python train.py --arch="unet" --color_jitter=0.2 --norm="batchnorm" --blocks_per_level=1 --eps=1e-08 --weight_decay=0.2
Rows from block 2 of a small image deblurring model, named by matrix and row number. Rows with one number belong to one channel. Each number is 128 + 32 x the weight over its row's rms, rounded and kept within 0 to 255. All counts start at 0.
After each channel's rows are labels from the 100 images, of 14848, where the channel reaches its highest value: "peak on" is the class under the peak; "strongest on" is what is common among them. Only what is clearly more common there than usual is listed. The data: simulated stained blood smears.
# convs0: first 3x3 conv (model.enc.2.0.convs.0.weight, 192x192x3x3, each kernel summed), inputs 0-47
# convs1: second 3x3 conv (model.enc.2.0.convs.1.weight, 192x192x3x3, transposed, each kernel summed), outputs 0-47

convs0.153 [128  86 219 124 132 157 161 132  89 141 118 127 166 151 153 142 153 110 109 110 142 179 140  99 135 148 104 143 195 134 124 151  94 104 170 149 105 108 145 152  51 189 115 157 115 154 170 121]
convs1.153 [144  89  97 105 116 105  52 135 127  80 126 103  83 140  64 171 129  82  94 109 152  68 133  97 139 120 151 131 160 144 176 125 131 142 116  90 127 116 142  94 119 114 117 151 192  83  88 119]
peak on: small cell
strongest on: dark grains

convs0.185 [127  89 158  98  92 138 160 120 106 168 108  47 131 154 154 122 112 121 120 147 114 124  93 168 156 141  44 156  74 123 161 126  99  95 188 138 131 140 146 109 132 158 178  87  89 110 109  85]
convs1.185 [179 123 140 179 118 165 129  93 169 139 177 145  54 112  81 108  67 157 167 133 150 181 113 122 112  89 112 100 119  73 150 156 181 165 117 152  49 105 132 165 154 131 134 127  94 154  50  90]
peak on: large cell
strongest on: dark grains

convs0.103 [118 132 152 132 155 121 123 140 114 118 130 141 175  89  68  94 121 113 171  37 112 112 126 134  86 131  91   0 141 127 105 137 134 109 150 170 128 157 113 139 161   0 138 131 131 119 133 156]
convs1.103 [101 229 146 116 151 147 180 167 127  77  72  98 124 166 186 177 119 135  82 124  58 156 107 108  81  84 136 165 249 150 117 114  71  91 116 103 150 155 115 121 146 167 133 104 113 131  85 200]
peak on: small cell
strongest on: dark grains; spiky cells

convs0.128 [131 124 171 105 130 145 145 138  61  66 132 162 255 128 160 140  77 126  95  93 124 190 153 125 125 118  97 124 178 115 141 100  99  91 187 172 170 102 131 119 159 173 173 176 117  98 116 130]
convs1.128 [136 140 124 146 115 144 154 114 119  78 102 152 193 102  88 145 135  40  88  91 165 189 135  76 117  58 108  67 160 169  69 114  97 140 122 140 142 133  41 112 136 138 139 106 164 107 112  79]
peak on: small cell
strongest on: dark grains

convs0.53 [118 118  19 102 115 132  93 159 140  93 165 144  18  75 154  59 170 103 150 111 122  88  83 149 133 226 149 102  91 163 114 123 156 155 131 120 156 150 130 134 160  49 113 137 138 109 212 137]
convs1.53 [ 91 155 119 109 127 149 164  80 131 145 129 107 137 149 132 164  81 143 104  70  79 114 141 151 114 145 201 120 125  99 178  63 105  89 159 110 160 109 142 131  73 159 141 128 103  98 114 141]
peak on: nucleus
strongest on: dark grains

convs0.137 [ 90  57 156 188 136 133 167 114 114 117 139 161 107  93 137  52 130 129 100  87 104  83 145 130 122 215 149 110  84 144 134  32  51 149 132 147 133 165 139 146 130  70 132 157 111  83 172  88]
convs1.137 [131 137  97  97 148 107 141  77 141 112 135 155 181 138 102 136 219 131  99 169 190 105 126 156 127 108 126 174 156 153 146 126 135 131 155  83 147 131 109 142 116 133 169 152 135 136 115 104]
peak on: nucleus
strongest on: dark grains

convs0.24 [138  99 124 107  89 117 130 129 167 138 120 107 161 149 159 102 138 134 129 186 226 177  85 154 120 137 108 193  91 111 161 116 135 143 165 139 110 185 128 136  96 104 133  99  95 146  77 101]
convs1.24 [171  29 123 153 127 146 141 166 144  84  93 132  75  97  43 150 109 115 176 111 118  92 126 162  45 140  76 156 189  77 141 171 198 121 103 132 146 161  94 131 113  96  93 124 132 131  80  84]
peak on: large cell
strongest on: dark grains

convs0.17 [145 143 131 192  69 121   0 123 158 104 137 154 166 111 142 133 161  66 117   0 164 119 156 151 131 147 152  86 117 127 100 143 155 137 132 130 143 105 117 145 135 103 131 156 129 119 130 112]
convs1.17 [ 75 234  96 136 100 126 134  82 100 103 104 113 140 234 131 137 135 126  53 126 150 143  98  91 109  93 137 173 112 110 149  98 103 125 125 100  93 155 160  75  97 148 138 106 173  99 131 122]
peak on: small cell
strongest on: dark grains; crescents

convs0.150 [144 164 124 150 150 121 101 147 132 140 134 117 186 113 152  96 127 107 139   0 129 200 101 151 101 113  79  59 139 137 124 127 146 160 152 143 139 115 128 104 141  56 133 128 107 144 113 167]
convs1.150 [ 92 239 137 123 148 147 176 129 126  57 174 123 149 174 151 116 107 154  44 165 133 157 103  78 106  84 102 170 161 106 129 122 123 140 138 140 118 176 118 115 127 185 140 122 145 131  98 167]
peak on: small cell
strongest on: dark grains

convs0.119 [135  98  99 110  66 119  46 126 105  47 144  97 137 182 130 108 127 111  92 105 105 108 130 137 153 147 115 158 165  69 103  93 110  81 126 159 133 161  66 129 136 202 141 131 122 110 135 103]
convs1.119 [130 102 169 121 101  55 153 150  96 105 148 116 151  90  80 105 142 142 170 105 136  95 101 124 109  98  92  76 113 117 134 153 249 123 127 102 114  90 145 142 167  92 130 133 139 202 143  88]
peak on: large cell
strongest on: dark grains

convs0.81 [162 120  52 143 192 110 181 125  21 124 132 123  98 159 169 167 128 154 167 142 110 105 100  64 135 131 134 133  63 143  85 119  94 153 121 141 118 127 145 138 135 144 201 147 141  62 132 105]
convs1.81 [111 129 146 133 160 133 113 133  93  42 156 105 125 144 135 104 142 124 101 136 159 177  78 125 140 121 129  46 111 152 124  79  49 158 180 181 158 151 239 178 126 106 151 117 106 152 158 129]
peak on: large cell
strongest on: dark grains

convs0.145 [ 82 118 135  85 138 136 156 165  41 103 108 108 205 141 110 174  92 152 142 134  71 164 170 120 132  59  99 112 154 161 119 141 131 144 132 162 131 177 126 116  85 123 120  85 123  97  89  85]
convs1.145 [ 85 115 108 124 118 141 103 125 118 118  95 171 112  78 103 122 124  55  79 108 115 135 126  98 175 112 118  51 138 159 109  86  84 125 155 138 118 152 128 145 188 128 135 119  41 107 146 161]
peak on: large cell
strongest on: dark grains

convs0.188 [109  76  38  61 101 106 160  72 114 178 161  95 168 103  81 107  84  87 106  93 131 113 106 191 147 126 150 133 115 149 126 126 107 123 164 121 158 147 117 161 101  77 157  94 143 113 162 151]
convs1.188 [140  80 129 157 121 148  75 156 133 112 130 164 102 123  31 140 174 114 167 136 148 117 117 134 154 142 119  68 103 201 105 128 107 113  88 153 134 159 106 139 147  42 130 140 151  72 153  74]
peak on: large cell
strongest on: dark grains

convs0.29 [ 76  96 163 103 109 222  79 150  89 138 126  64 222 125 112 210 121 107 123 126  89 182 130 138 131 151  97 146 153 227 151 151 139 140 118 133 141 170 119 124  50 161 123 165 120 105 163 128]
convs1.29 [140 114  67 150 136 138 117  90 139  94 144 171  74 134 103 174 108 101 111 135 125  92 169 122 189 102  73 152 132  66 166 118 165 101 134  60  98 141  99  70 137 137 113 147 108  71 153  89]
peak on: large cell
strongest on: dark grains

convs0.140 [115 166 112 113 128 160  96 113 117 120  74 130 219  98 137 115  95 124 179 149 145 141 115 102 124 128  77 104 126 165 111 132 211  80 124 135  86 129 130  94 129 132 153 114  65 140 114  72]
convs1.140 [ 93 121 105 116 122 150 136 123 187 125  99 159  81 159 132 109 102 107 106  70 134 106 137 130 161 168 110 116 201 119 132  90 130 121 156 143 151 142 177 167  94  90 115 119 113 129  97 249]
peak on: large cell
strongest on: dark grains

convs0.89 [109 202 141  89 142 106 171  95 105  48 125 120 190 131 119 125  97 152 120  97 111 160 135  78 122  81 141 123 156 230 103  98 145 156 118 152 155  89 111 142 148 140 147 142 123  92 105 146]
convs1.89 [112 129 137 132 197 127 142 120 147 157 133 163 152 126 156 128 130 118  68 138 192 139 148 103 202 201 107 119 127 179 103 129  91 105 189 142 109 127 102 144 128  94 167 140 113 116 173 148]
peak on: large cell
strongest on: dark grains

convs0.72 [104 186 120 181 163 118 195  85  79 140 147 131 141 143 106 185 146 145 107 127 141 165 156 124 127 107 125 145 155 176 138 147 131 141 104 138 134  27 152 200  93 165 168 126 121 143 140 122]
convs1.72 [118 102 109 128 139 144 120 154 125 167 115 165 154 111 186 108 204 139  94 154 155 125 137 138 255 147  95  60 130 135 121 159   0 170 135  86 147 120 107 132 126 111 124 126 108 120 156 135]
peak on: nucleus
strongest on: round nucleus

convs0.148 [145 100 150 106 152 138 170 170 111  82  81 123 156 128 129 143 119  93 118  52  96 168 131 110 128 148  62 119 122 148 163 132 143 149 136 106 120 128 113  72 134  90 164  93  85 120  93 130]
convs1.148 [145 156 123 144 114 151 183 161 165 122 179 130 118  39  80 146 126 164  97 146 124 207 128  95 125 103 118 157 174 106 137 134 164 140 112 146  44 150  95 104 133 184 117 137 103 161  71 119]
peak on: large cell
strongest on: dark grains

convs0.181 [ 76 172  75 110  96 109  53 108 132 153 160  90 173  83 117  97 157 115 134 106 145 142 117 142 126  93 112  76 130 186 131 127 118 133 154 101  56  84 163 143 105  91 117 118 123 138 151 187]
convs1.181 [123 151  93 135 130 109 183 155 140 153 117 162 167 144 161  60 143 117 112 114 210  80  97 141 224 150 118  84 166 122 102 114  69 137 155  77 173 155 118 119 103 142 133 111 136 153 155 146]
peak on: nucleus
strongest on: dark grains

convs0.113 [159 103  50 120 130  83 165 132 140 177 137  69  69 148 168 169 143 129 178 127  42  89  94 116 140  66 125 152 125 148 166 131 126 178 154 127 135 131 138 147 106 160 129 112 108 133 123 131]
convs1.113 [109 153 125 117  82 101  61 100 113 132 117  99 167  91 103 152  93 170 113  88  68 120 152 119 132  82 169  32 157 110 137 140 143 138 146 115 133  85 147 148 125 104  59  91  90 122 164 144]
peak on: large cell
strongest on: dark grains

convs0.115 [ 90 107 166 165 115 137 188 124 135 121 137 100 215  77 158  35 118 130 137 127 134 150 111 160 121 172  77 144 157 138  77 159 134  80 175 164 101 130 119 110 135 120 198  68 101 175 131  96]
convs1.115 [144 131  79 155 130 147 149 114 152 109 123 114 140 154  86 172 122  81  71 133 181 139 119  93 146 150 106 110 128 178 107 115 103 152 109 113 127 112 167 133 134 174 102 102 109 124 101 128]
peak on: large cell
strongest on: dark grains

convs0.123 [100 149  76 105 118  95 117 189 167 118 163 121  83  37  86 111 129  99 166 110  89 122  69 135 123 155 164  30 125 150 145 162 147 134  99 148 167 136 130 152 120  54 123 123 122 165 243 220]
convs1.123 [119 212 160 143 134  97  89  96  97 177  54 132 192 157 176 133 124  72 139  73 120  14 122 116 152 133 164 165  91 161 115  99 108  94 108  94 165 102 108 124  98  88 106  79  91 134 178 116]
peak on: large cell
strongest on: dark grains

convs0.173 [ 65  89 100 138 143 125 159  87  77  77 122 133 123 123 162  98  99 122 118 126 111  79 150  69 148 155 120  81 117 151  73  88 162 146  74 114  72 134 138 130 123 179 135 108 119  78 107  91]
convs1.173 [147 155 133 112 143 114 154 132 121 160  99 180 120 128 133 138 129 197 138  90 114  54 119 151 117 136 139 125 154 114 168 137  84  35 189 147 159 141 164 108 141  96 153 137 140 119 112 185]
peak on: nucleus
strongest on: dark grains

convs0.161 [161 207 127 123 132 115 226 107 119  59 159 180  97 116 153 161 139 150 129 138 162 202 121 129 134 177  82 142  99  74  82  93 175 138 146 128 107 157 116 123 197 201 148 151 160 121 128 121]
convs1.161 [114 164 126 124 129 136 133 139 158 123  74  89 107 101 140 124 105 185  67  81 189 151 124 116 105 134  89  42 138 110 127 106  30 118 126 113 126  93  48 137  95 182 116 140 139 175 144 160]
peak on: nucleus
strongest on: dark grains